From a checkpoint of a small encoder-decoder audio transcriber.
Model: 19.3M parameters, waveform 16khz input, encoder arch transformer, encoder norm layernorm, encoder activation star_relu, encoder moe soft, encoder num experts 16, encoder layers 12, decoder width 384, decoder activation gelu.
Training: soap at rate 0.0019, 5500 steps, batches of 48.
Data: trained on babble in 24 made-up languages, each with its own sounds, syllables and stress or tones, from a formant synthesiser, 39062 training examples.
Rows from block 6 of the audio encoder of a small encoder-decoder audio transcriber, named by matrix and row number. Rows with one number within an expert belong to one neuron, the router's apart. Each number is 500 + 40 x the weight over its row's rms, rounded and kept within 0 to 999. All counts start at 0. Numbers have three digits each.
After each expert's rows are labels from the 100 clips, of 14976, where the router gives the expert most weight on average: "loudest band" is the band of the loudest frequency at the time of the peak. Only what is clearly more common there than usual is listed. The data: babble in 24 made-up languages, each with its own sounds, syllables and stress or tones, from a formant synthesiser. In brackets: how many of the 100.
# router: slot weights (encoder.blocks.6.mlp.router.weight, 32x128, trained with AdamW), inputs 0-63
# up: expert up (encoder.blocks.6.mlp.up, 16x128x128), inputs 0-63
# down: expert down (encoder.blocks.6.mlp.down, 16x128x128, transposed), outputs 0-63

# expert 3
router.6:476509489492551486547472475489521578441478521452579422527474467556508412453527478480505410483481499448468552566494598548442472551500500468549557536435500465563426543519439465488534489499481476
router.7:502508499516507509486543470514536486561486493522577514517493428449480438504500503532491415498568523526514524562464501511434500591483541448547506524549498498550513536434470481502457533486554528
up.0:402491560501471501494488506515477503531506517499499502558434502493572543500489497503562503590535500489501494442496496506514500498503426500510502556519453514502501451438484502520516479640528584
down.0:586490515496512484475511521492436503501580484486497500457589498500478323498482544493518514488530550500502516528484496483458515476514537500498496450498493496523500535500570500481410515376512379
up.1:471495500500566497503553474527499495456552489505508506500486510502424526500500501497501510490504500383428517495546500424506520500498454501504502472497505474482464496456474499501526449498577506
down.1:503502526501492498501489500564498512500495514499421496491500499492500494500511499478503502499471471529504508522441548502453506465523503566474522506460503501488487471500547512559475500439498596
up.2:469500488504474473414472575530537376483434466463510477497490486505505502515485480558508504576490496499504496537473442625621531540494501500484500500501496517493483498576511536530549501567378463
down.2:622525495505495467500506500513523502497490448500366501528500369501469499427501500499502503407485501500495519477520443508475492500439553501501481487549499497485499473507500495519500506435553492
up.3:500500432500500500500500615500472500527500500500460500502500503338599464500586500500550500500500500478500493500500500498469624500500500500495555451500518500496515375509449466500487458500500447
down.3:500296427450508502573492429494501499437501495500505500496499504499464472539512500500498591497427492500500496507506508500473502451500511500500498408438589488498502483560497616505500500500419490
up.4:528500502478499467474504476457500491498493511472506448541500453466501498413501576503509500494483531508504446483559656452488500506423498616506509493495494493547512495500586488587507502640526498
down.4:488499500534499559503503578540507500446467461500500500484490500516503470500500488496500472530542484500471500567500500530578518424465502488500504564453499501529500500505530513497501484454500492
up.5:548460497501502498506522572492499471509500499495541495484509475498546283519494477554557504616496474431508501494497499500494521500497492504514494543492497459513500543570488549510481448519506480
down.5:495492553502497539511451538499520518501555483540513590552558497501497507501501484463505562592588503502411491519510500512519489539491496545516500488495504540502551533453500549500501502506496562
up.6:496456517527500509495488484451500500529502504502501529486474487487501500500490504537487491520526496425499534420492460544491492567529497500493467519535449519399530500526582502487532500498505495
down.6:500432501555429563499620497448452500499495497509435509507586496570473519500508486495499543521476640508500502483494441499466499500440501453499500500504512488500509499413541509499499476516552489
loudest band: 2000 to 4000 Hz (38)

# expert 4
router.8:454457447416486486426472493521450535495492499453514491440429585528511441423517518452579496532450484514513511486487504488411519432493487524487537507455548488584508586450457477524470445528466433
router.9:506533460504496501425497570479508505457466509555508479497500489447493481489443523459497550494522498556545477532455434523475534521481453478419538556462557493587490555506478514519443507503512526
up.0:501500499505498500510475399499553649501481374497510476489439445508538521545494496560500552502486532449502496514498455516563427500505448494500498541514519524499512492532501500495501500445491503
down.0:499489497505515472504584552553501454468500520520496515419487429527559527522433507501468459517500515586512498444499504500504421473392498479521500500554507577486499496447502502496601465538500510
up.1:499449501477440498500505500498440467503453530464448494521444485608571513446502538502500502528507529490469579498455520433579495486414446532551479494519525498340504578496409527494516521497525494
down.1:512510485485496560500629498438582547484499494501542483496497503482447487504487500467561467507501488437517500500523500475420491471499500507511474501506515482694512494473551574538518426447497475
up.2:507502495488500501493499577488500504498396609439482496499509559506503474477459501534528495474490496502566499579531551525371604537500500502504494498503605501497501507503458501523406496502526455
down.2:486500501491568496522534523495499470489439451515554499495500508584474499481569500466524500521501504496434501369501501513547482552501407495402499402500514516441517502564484494519410500504484448
up.3:497499498556505500427487580453469501463482520508501522499453415498495325484529470467481451505513487476501491497477448524473500474499501478564513510488497498515485500697449530500537466555500502
down.3:461390494501439513494485455501419530520621491455553500558465524520392614526373533499500496373528462484596505514487505445500532528448455511520472484570507504500501513469492507435501500502497497
up.4:500467498500504529558496502494506549497500490518373504489509505502544499499489499505498543513482434496500509494507512500499513506499588488496499464499505499444500430471498491497369494500507507
down.4:557512499485514501499454500509508350498507502523496520504495524479473502518497568495493495509510499500497472500556402502330493499484500503495465489577497524498479512607492487505482500509496510
up.5:563486503511497498440458754500501505500448500438518478493507522500499566487500475502500472503500500504522501491520499428500521438495498475537492490508360541562504493527513504496524528506499490
down.5:501525497537506561508489282429486543478476498512516500486500496445470500485545505491502545503501486478408494490504503507502502549472545500493526482498505492498500503496563498506608488500501503
up.6:493492499500505502498475510509492384499499499486468505494494484500501413500526485501515510500502485498502471492542509415391425423517546558501495500486526501511494517432472492510562467562501514
down.6:531488504486654511530504490505496495500541448491500491490499494500515466471474501501500501491499492516495519509506506508503489638553501500500470467500548504332576498488494500505551498591499499
loudest band: 1000 to 2000 Hz (43); 4000 to 8000 Hz (28)

# expert 12
router.24:505472555432481554530561561570514552526490490539534485531499519454460478472490489414560477537498477483464477537465479411437517546472549470564596507510488434549518518488487543524457455553475418
router.25:500543472509443525507529449479499504442487552489604530596546442586478427531474479506525492453478510463509458486577572527429461528489583424517561531526465466446469500501484528493458548524581487
up.1:499291498453455503478504549489503500455500497512500492493509484513496498510485560473493505499560593485513503505533490454523487500494448534513514514502487481504503499508504619473500520474580490
down.1:452643505542484526495544468517494499510501500499500511463470682503500490506480505539510457448485500490501509521502505496446512512506494479500499475501500499509501500466519378513466506512393505
up.2:501449499497462471473466483503494496498501499500367498496511562500501614491605500546429572450514504520564579444497505494575541488512477672399423513506500485499502453495565522467470541495505476
down.2:414534482512526500427454497481511519518503496453510582608502487554497444508482548497461497500478501531500589627470543513500341474501494497559500563497494535491501491516499490533472533501521491
up.3:503521526478510500493495478516539497513627482475435532516529533446502474498499462500505507501462482514500500522559461577479534498500541448438491443500591501497425507512488500499439592547467546
down.3:455399523500506500500503529518512490492481388496501492496504491480544529499509527501495415500538602482505497531500510499532526533527538492500517429458454493500555496423500514501499460424560499
up.4:566468500491500578483500500500506468500500500500436500500500500206500500500500500500500500500511500500500500500500500500500500500473485500500500516500500500547500500500419500497450500519500500
down.4:500399500500546481500500500500500547500378501500524478550500498493484521494431499484407501500501500500499501326503501456499499529501500537500500496500502435500500474500500500385462513499498460
up.5:484572493502504502502500509497535498502503507489514451505518500514461426503500498471480495499503500528415499515500500516509515506483471501550495463499498499496485491512474489497498500507493563
down.5:511553495496499495525495499461511498501564503500608483483528464505480487468538459490448520500464609469424518508490546470500524432521504502480509525488537521499469499503498507493502506463498540
up.6:512531513497500501499500496501506495500505510501500516501499501468532499535499500500500554487501500551497499500500501500486498463600453499494497503505580500495496475500609505501499502499509516
down.6:517478515512571501517396520509498517506531479535539500493499475428508500512564519500502455459488505514551502500519511505517498598505462500487500456449490504612500503493476476474496509579499447
up.7:560501498500451445511511459497498652500541507515507509394651501500502473500499550515500508496434605494488515560485500499500501495574549573490494500511536510500581573416501537477605503546598527
down.7:500483480623467463526487510522520383434498496506500498510501512499519498506546501500483489471513503532576507522499519513501505497586439500495505458527500514520443498500500496490499497495504500
loudest band: 250 to 500 Hz (56)

# expert 15
router.30:555511507449550467527502516529470480531480520497455501558528544471572510479484529472461409528520474450443534495444530470536450533488494469505483511489442490534510486449474398519565519497447539
router.31:579442493487514524567480462555484426538409481515524589555480487505536414497532482455506431445545459466463531460511551452473530509487512484493551531550491506469445454501453511464455509558439444
up.0:492523485501502502500517482493482518580496512467500491500438492495499501492502497500488450500553503496501458496408497477500528499499511650563497514500659467649532501497507504504499500516507384
down.0:498501499496503499496723506495503506491523495503502506505500500496507453488491494491503500502520455506500481508531500568375508518499528501383521498520500503500490501510543502461501474500327504
up.1:503638480482513500499497586441500501468512503504526493499543505524452484496502471504507501487464526546500498524500516502502438499500497510495506495477449447616590502485499500556482527496466579
down.1:478430575550495504507513497564507492562488505503526501459500491489533458608527500502465461485583491509501531460497480497503508506498523501458499583494528503446389497577569501450504517524501471
up.2:517508435500513503474504482425509502500433500506511492578457624509499489539444500502516469493504501478495515480495492529502459490533484476530571496500487460565496543527512494473493500500536568
down.2:502507509500514464506523494580435500468390538484497459480498503480538500487531513483402508507481463499524494522512505517531547472528560534483501448515542514545648500501458491496500534503440573
up.3:509545514510509500503501592480504499505496524498519572490410504455498645500562501483492526500504325500510531502508514506612523487402508427503422495557500391504466504497500499526516508569505489
down.3:634500471498500455492517499518501505461504482529500477511488513621492485500489501497501505394485500506479500622489532450465624493495487497422541510448483504607505529538523504488494522500502434
up.4:557497575427498500578563501574500493526494457540503333481500500501480495500499523500451486445465536498498502502476453496500458458465498500528496472502499500489527446504500512491508494454499501
down.4:493493460532530504499500529601505528614535529513478494492502502548609499499509462498456557500515510492537493488499651500502536563494543495461486507501427500453497498500504528500439503545480533
up.5:482465500504424500500505498553499573487500500496614499538517568500502504499494502500501508505497499482493552581499495506495471423488504499377500490496503498572500521469511430500444374500500495
down.5:500504498377520444484499504502500500546511489500507499533499498541488491502504506502500488479508499593320497502497501500500500494486500496487509661500504515513504509525492482357501528501631428
up.6:505483500501504500495453524475496589483500499561472490528522494504485509496498500507476456548516500493456614491504546500575498521483489486641506498509495502586441440491512500504497530500489497
down.6:500502514501567498541499420514488492513565524467499427499542414563499498421513500504500504549495480492554416485468495500534501501508524477394497500519513510489500546502466515492492552503498635
loudest band: 250 to 500 Hz (56)

# expert 8
router.16:470466469567437555516535463473551510567436470449464468479548563511493484543493498528488491458417535564508511497459512563545527483549474518545507597496468533502436509524531466495392583512509439
router.17:496494503548474500511441499542504445537430492495503556496476447522451591541487523527572520471482480532562475444440460522576504479438420468573535549491472540414474463499511474481500484492526470
up.0:520508482499478496500500527490408525570498543500466647479482462507496482458499469499465489482408498554498486499501506498476488493496505527501546750497505460534549498495504483508487499500507497
down.0:618500535500501499479544495511545452499535500501500497527485541507484518504546500501508490504632494476497502494501592507500524562464493478499508417473500538500500484500524457501496518570497501
up.1:558505500599493496496501455437460499502486441504512498492511493501476529492483506505501604500505505500457544476464500506520498552500535476505497598500501474489500522466498462499500466548500456
down.1:476525496499501501508465488505473446606501500491499497517507552512563468532514500534556467509438509466474502502478537519502498475492536499498535500500554570466492500601488507513500503500473521
up.2:441549547437461438460514506443448509501529498501539515488503497501534499580498495504494499502504448663500499499502500477456378556403500523498511488500476452543498502500488500503518446542421497
down.2:396497534518482500500501482624500502468534500488581502513510476526543491498509494512500558516488502473503488518530608500501520500524510496477503492528498500500481510495523466488511514509499503
up.3:517504497474500498500471485499502557492539616499561582515486533502496450509445510459458496501501494519533498457563538521442499487440517515521495506499551430504560450504498490485454462499643453
down.3:498494492497514452500500478494511496497542611361495490501529500502507515493568481499494349507509500558521570510519498495533624473496437631500501502443576476507516465500497501494488533506459536
up.4:532498567500484533517714501499492505501441493500487551490503481498478499488463462498500497492448517516493455477511468448501516498519500500505499454514376500469465470499470502501467505403500435
down.4:470508500512500389599380487502572446513495503497512465501511510500515508501466482501499511501495640496491500505591476482384589496468528508530451503483536419493553501436454473486510500483426587
up.5:500499507501490458465505501489456510505527490503504531501480491500506382517485507504472497549522485504481550539500492476577534480496492498525491500495500645534500499418526500498500523500502503
down.5:501486572501503498499559500478417495514437524498495500524501500513569499523503500495522459513537501499554534466498543504475508530500497502500521445502464611515485500525497498317447508496607454
up.6:464486498514498502595497492499522506454496489515558498500481500508499500500408492485506502518528498493503462498492502500503398509491534518500492493487500420499514511498491491501482500520499501
down.6:512382471536436566500501493444497489416500504501504461515525656478427507500531428556505500514521497502502500487501468486509505612544518503485485488520608488513445494501498503484500466502518478
loudest band: 500 to 1000 Hz (85)

# expert 11
router.22:552425489480536503444530486511454543471497526493579517508476456536450433532568519497536430492570536489544543430528467449479508447474512534464523502534433516522465480472513523470484519537541466
router.23:486411550422572506533444515452499523456456449482495538497468471412486535485479482477540476567571494529466472495465471488501520557468470439458524476518546496496553525481418540521540440567436526
up.0:535508514468410502447496495508464497500488501493464494475500620426494502533361501498631572500500497503486509495500492509506508541500501562499500462501484484500500501500501500498502544520439488
down.0:509499467496508518506498502299502473500506506493487454508488469470556526546500447500499496422501500501491501447558504513486505567469502504500595512502498562500420507514499456408467482539479485
up.1:500500500457500500500500482500500334500500500406500394500500553500500500500500500500500500500499444500500500500500500491348500500500500500458500500500532500500500500500500486500500500574500500
down.1:499540498535436501500502504500544616498497504492487484526500400522538500500500502466558683500495498500488397568500502485488497471344499503500501499500509426415499501464504502489492475498506541
up.2:493560491525502492493520501486523486517508502502525506500486498488500500498420515460498592500503497502501600468502513500516498512474463534440497500489613511579514479500500505500509516508511579
down.2:502488508534502497497492496518501480489511500474469487552500500506472502500498488560515499419501502499498419577499495498559461550508504500541522498460393463461490500526603485461473497458536471
up.3:528561497542498498505539460489445501549467393389498481500427504470502526512499493500531497495498500501379496492494499490621500492477505503530503508502448525497509499461630537419523522500492506
down.3:490433510407497500453500500500536569401483594502524491616607466492552502443500563500467497552509494500552505525502519491498501502500506499507506494526502503517502531522459504537433376491494500
up.4:535580499498471497501544513499509501503492410507475501503464536500377523501502500509538556509522506427506500471468498499572513471499433500548525465457500550528623498494445499497501494496486442
down.4:446463556511503521500487543514468517500496528492495523497501512498666497456500497510558380507492491578500519498545596450419500456500500565500486499544500465417440500529489449508508534491524590
up.5:452474509509492488461482526528495522505490500501494501492536499491501525591459462537510497512501509484499499573497448564506502492501489525492436471502505508551499510504501506599512579519550425
down.5:495497499496513484501515497518512503513553495538473474506463495455493411500403433500497494497499518436472494494514499510495532487493498505499444540520653396490546499650483503521516497510583498
up.6:500419500500500500500500500565420500500500500500500500500580500500500500500500413531500500500500500500500500500500500500326500500500724500500500499500500500500500500500501505500500500500500500
down.6:500505505500488500490501500513493498447488455500496512480569500501500499500519500501501574501422488496500485493498504500502505499500503500521500503500501500500500500502501500488508504500499505
loudest band: 250 to 500 Hz (56)

# expert 6
router.12:558480525518493518586564507503465508521520483471511567493484532505471493542531513489487432415542492519441488480539461454464542539459551496542557555482485456470515557487508499528452526519576431
router.13:513439572493445535475510446476478527523501529477528519447545495509470481549558473476490449491512480487468519482546501538529447434499502528505450510472411470450459499493549430452491563450584470
up.0:477551447501499500501520485505510601517519510502440408680478525500500480497501495513494500468468500481453520441504460520467501500467526490552481505500470454452535494498452530489555499501506499
down.0:608391500489500498482383531474504454503509507511485499422502498482491513507580489508509499506542508512574497347480501500511494490494492515548487539518501575593502532504533500495481509503551583
up.1:543502521463491462499471482490497500501507525514493474504497547504515511515509465332589493521500500508499487519520504466509508504501467470500570502505502510333499501521500502495501496449500568
down.1:526453499499497549501500592531542469505494494500502500495490530502508492498469494575494520497494468500523521535505542500559500615503514505507529505509505500504506584501533561499531497480478499
up.2:504501491505547525528499545522532499501496500501514310447524505416498515498489514532497514495489502515505490494503491489469485471458481500484493464489499503511507503490500498543506511502497523
down.2:519546487537412500516483456489492479440510503502585500498477492493514507506472494500501485485607473503504502496485499505488500503499485504507517497495484500502487500499521497287524495529502568
up.3:534500500500500500500391500500500573475641414500575499500500500500500500500500500500500500433500500500500500547500503500500500500559502476500565479500500500500500666500500500500500372500583563
down.3:446500455500494501608504497486500501497510595503505499501603490484493504506488500583505508498615500500500498496474509500504489500501500421490500478506497557500503485501602504489526534484525495
up.4:501596499481554291502501506501498501497540503498520511497514545449507493499400632525521500485471544500491492425491465487415497571497500496496487495535498493488523545500492500413501490483488482
down.4:471486504507500541500602500470545524504505505503511566525489500622516415491453443530540556494412556496560493500520497521530501498482507500524495386485498503503501452500508449363444518438497579
up.5:500393489518545501494501479452498499500473552489507506361502501502405438499465514456499500484478369420501499518501614487399443503452493491502500501493536522536515484526466469499459480499513499
down.5:527570486501492525501499525500500485515566531491501502586492473498484518498504499465441527580542502510516495491490458471612587497602500498496470499524322493484559475485572507499594501519500519
up.6:498499470503520508359497506506463501484439511483500500546581492496501436502491468448520501492509509501464486582500500499513470574500526418443513520503502507473432450502510496486501508505499510
down.6:466500497496499499508498563500488496524500505501482617510566502480501542523539500501478520498500497468493514476603514500572439501489459524450443427500500524515514565478407558598493501501514522
loudest band: 250 to 500 Hz (60)

# expert 9
router.18:532512481540463528521482462507544517600427452469574488480509489516427460535500527544528505517511527488495503527456534542502471488483493541455491551458433542521450526439565456479403542535549393
router.19:501499539449511470478534550546465460511490519501464519523522500455459496492462515480498436454547453564485500515563512467514506573542497518571527508492425473471549520390506435576485493512551536
up.0:500506495496501477502490503501500413506508507506479498503519555519506494485501502498501501483474528496495438578498490508505495503499462539489543569500496526491504508496499517486466478500501456
down.0:440443444516489500504517608515495475500499502500386503499498543449498498499467473495502500504493423626460540486500502498488492447390548500555509461425529500506478494463575430556560503502485508
up.1:480504507499499494511512500534594492602500500590465494465473505532501473504581492496532512489502496493503501500516462313500399498493499562502465477460508468538502494449425607501508448495513508
down.1:500480481500496504483523503501358606458439552469501500500465575496484491504501514523488500496500500510509497523552588501492496501490499543453502509499422563512518525515593503490498437497463585
up.2:509492494503537526505543498502500500751461446491497499503495522504521497489493503500531469500514505495508479500454471497482535506503499461502560499525496511493450530548350502500514500498479486
down.2:491544468484485469500502542498421496312507497460487462505501508557496496508594502480500501501527427544480508459464660503489493501498542627514540500500507514564497513500586500504499511454468500
up.3:484506456506501485494460497478424502498444518509500500509638495454546500517498491560517507509509498464500524520499552501409499514508470450500500492447602506509501517542502518474498516548572458
down.3:444499500507358561503487497518500503510494513493617534476499499499506497501530505562548489420512519498572499454502508448457478463466477523485499542500500486509496444523527582499500499558502509
up.4:518484510521486501502501478498492494476490501501507494501682490502453431515472502476499501499477496508500477492548535520501605576491526493507496524505531559521504500493468510468503521401515489
down.4:489543449482496502504526513490504478472458502499491494558468497495510548414475496490509498494488618486495478587474503496536499532485500484450498502485507516500539499501522502669525440520478566
up.5:485502498490532500604500498495507469485493393510496501517500557505500501500499481500600500529462519506450610501500500474512501582505607455506509430494501433517535588554502542513501573706500560
down.5:500545490483502500478519500510467513489487501503505512507500500488506438466478498498423486500505500499501500502476507500511636560567395500496493499672541501508497508535548485480526500520509493
up.6:499488448354499519511512511500653513528500486494499504416427504500503500421500499501500501507500500496470499500489437349521500500432509414565507487462499490506516497482671500498504560500402433
down.6:571493500501614464454499507575477563497503533499503509528465473500464439503503498496468470484491500500499507505524498510459492585536499499477507599499483481508500506503503490473423503494507514
loudest band: 500 to 1000 Hz (81)

# expert 1
router.2:502555560391441514493523517518450583551528444493503566437498489533485457505469530444495524504533495448502463511486453502454521546548530494503525470519489501435566470427529520529498468487515518
router.3:433478523460476424480514498465505569476549435497489555423498471488530478555485468473542560550467490487497433483498493546452494535493463513571492493532471541501505519539454505518513459522443487
up.0:500534680501499500487500497446500496501500500500569515592500500464500463517502500507500500480500500538500501602521510352500500517500480500546500501500500518500500500461500500501455500500500542
down.0:497508536491489492491496501573498509491544499518552501397646499481520496497480516493473439509515486531487500491499491481312510485504476495499441482502519478492500405519500494461482510539486499
up.1:513499520501450497441488478477513511540509502500512519547495474538511487501481553452501485500505509500496501499505506609570498513500494503566502722490422504500436554499537470496500501489599487
down.1:488531426474504438555500433511498584481506487506501478463491523505523501529500476508480506510503506499503517488500494500513419519520499501512500450535540497495544409449489504502474513519326535
up.2:479466521500520476505463497469487541550492518530497508517505568499621453430452507535499502498495501507515501478483507496506502444489495530500501491363499491480495529485493489510512500508513542
down.2:577509500502308504500501477504467529500507444497500463437502506606509623497499497486487506509476502392507519510516503494468496388436498497424360496563538492526548510501492502490521489537472501
up.3:524497514474494485508496478492505566483560600503475500463499511495484526517499504493501509430616504501501446427506446507496504565525549520508504508500500476501501473497500500500499511536534507
down.3:512500499499510513507481486509473465502481499496465391519500500478450502485501485486502561505490493495310500432424493496504409512467497499501495478472504530495536496550514486493535500679433552
up.4:345514500488503500528525521512492522530466484479526525492586443555512533500487488509499536504521500497488463504486481419497482457430521497582566553332500488514501505493498493500589484531508494
down.4:506436486500534522568502504488481495482482501492499455484416499463495504481623508514501459506495504530512487513500484488518794506477523515509462499470499482499506486569484503458495502500435600
up.5:500497500453500447501500500590569500500500432500505563539624500500500500500500500500516432500504484502515472577463500500301500500500508500596548500500512500471500367495514412500500500488500454
down.5:532512500495405482500570492430499602529502544504521505503500500497504514500496500553502542472518495519540499499500501500509544502505424439503430486501426487506526500567504499428498548481552503
up.6:500533479498515495478583480500426476482486480475545514404527484500492483440489474470558514529500549537472507446469500484500481569498500500573525497482486558500497492479477503527493491567521484
down.6:506527458498416499508521482526555553485495540487500500560498509512502495505483497447514554550486491458562501534494511536492534485460476453500504469585491491549507485522504481431554498528489458
loudest band: 4000 to 8000 Hz (33)

# expert 5
router.10:449470552569557456477473594508475440513518509549514473500465464541523594489519516455514482463520455475500458520465460548517514517471518474507522491449455482574515454459488495488587490530540517
router.11:523529446464519518474516525551517508464456398516521443504472486434438423500484587412499535525514569522455497519437537454453553558486552425528574540512489476525498533534522492515520445493484439
up.0:492504505499514502481527511488526500526483509495502493502503501493525536500478514493524500500530497587489509499468520508481501494491491479503486543507495509408519420443489500471521474523476501
down.0:489467526648477519500491508494497600498509566519499532526392497462500533501521481498498506504500499363464466501460422500495500461503499503450489475507440428623505496454482500512400409502501501
up.1:500501500501499500500504507511498371500500500421498500549500539494500481501498500500492500388218499500497500499500500481500548501500577500501500500500498500504500511500500501496500500500568500
down.1:535496524483511485500505469522472502500543557527500500512627506504491500504500506500500501507493500490501501481501506502500548489620784574500517612502501503499475515524536500502608499508503512
up.2:501503500571502500506494457472500485447516495507500499501583522508498501500502515488511527507497495407526496488501438504385487448536544500552496493507475499500502507411436477500469496503498487
down.2:510513503499484493584605502495490506497503542554549533684481472458500491496509508523500499435514596633497498478538485487501546561546500537514483493501477501459496509499500504525451503503500499
up.3:532457500411538499451499539500506464502495464617487443502577542502500508500499516556512500522500498456445493536498500522478494494503508468500500501462624511551536499526500496499487443500482411
down.3:686494509505531507416482497514501547505499467500465488502511418499499496501543521494476454464556497496576687496551430501557551496510500500519452499500438414491502484504495504569493479551516557
up.4:350510472501526499482523475502432505503503532451628499488501418515456617510502497434529479507457460494525499538515502566504417462475500500473499498501500503470499487478474506500519511497490509
down.4:500541501497473457497500553502504500500523500558491507411450504504497556483552548497500471482458508515492495450566576670525500481446487500498448510494545584499481500498477531499501532507528547
up.5:488527500409525489486501500499534454526500494500479510501461471486435486439497505351407505508464546377428509438495543512485500495522541519531505536448512499506514546402502497502510493497506454
down.5:499506464493503510504491501503467578516479499552501489500491497503483500489501486498500427489543505503468509483419522506503497528460491439501608467542534485539485555484508516484515622500494548
up.6:478500539500417501496500508488503491509500496643496500461500500500615507497500458524505496479499444500497500499499503501500507522599478452503500497510504435491500500463501500492416500410500501
down.6:484581492496498568495500499532505487499452426500470501497385454498513508496502499500382444500501614502492501455455563537550606504524409445501433437514493504541499500498480500413429563511448499
loudest band: 4000 to 8000 Hz (30)

# expert 10
router.20:555499462495474535567496530520549506488455521512545459528468472521485441480581509528532456480474514516501470543529550425400531597494587462542535467552480488533520533448566543509494481477481464
router.21:422471516495473514493453526434501504489522582493545430457521519508456470447507491463494567479515523444576416475548560501483498441466480523487450449468578499512531553541453582447509570427560449
up.0:500500493420500500500500394530355500500486500500496507549500500500535459500500500426500489445500500500500285500500509362500499502500500560500500500491497500500500569513500390500466545500500500
down.0:483493482500511499498547546531506509519501504596431540501512488472499535496478539447465473496458532512626482528445496502501503365487380500510502500500501492456501509462499500403371505547506508
up.1:516508500478495499510457493535458423507546603500500498472499512514525474528632521500498501455395399499563565495496448513465434446503498492478532512532525504556501488488546513486499542499500496
down.1:499503492510491493500500502503500447440422476527578514554517493448453506521433476513575511493525543517466355498521505460546500551500496500489448484539506550468424467503492507555511455540433506
up.2:496528500500498502501500507499486504339461476582550508500487471526501492498499432583444515565503522539516496423500488501503484531509496505449500586485500501502501524490504587583486406475462471
down.2:477498512500498527480479551500620472492503507492495552520500526500497504499496499464468519449513500507492500495500511562434505536639479489501525510500522409503500624414433469497568491493472500
up.3:529583500500500500500500489469500453501439498494498507500498500539443501500500532468518479454500500466406500612500584501500587527459504454470501500506448503498500522493500400493497500487499500
down.3:498479485536468484505500558477499461500513571468500500517500493497386587485488462501471504485499503513521500500495503500506368476494500468500493497516321547499500504490487423501494501522544560
up.4:500500500502500500500500501500500489500500430500500500500500494500500500500500500500500500500500500500500500500618500427500500590500500500500500498500500500500500500499501500597500485503524509
down.4:500534481504501514499487497497489488508497516500512500320520500481446499500500497496489485510574498493503502497502499502730503461424492504500494513499499233502501497480523499500511501476500519
up.5:533462419498560498559500500500486504500487500496434508537460437521437530500505526576501500477591567515509504480479319513504532481543501493509446500581487500494605549512477503498406505492590508
down.5:524397457518500504497500542473417480482499484497499490546500492466500550488596461501557472498585501504519500490545604475453442480477540495490503513503562504500491500499500500498459465528484576
up.6:549504497525552510506500502497504471499507503478525548538513529495497501465533495499479500509623472465504535518492612467494527507456503496480501500497498500447500501554486463403554468570500468
down.6:493507500494505679501483479505521475478509480633527435456584500501506494491533500500436506498619497536501574494578472500665470506472500504500506455493501501384459500551505498505500521484416573
loudest band: 2000 to 4000 Hz (29)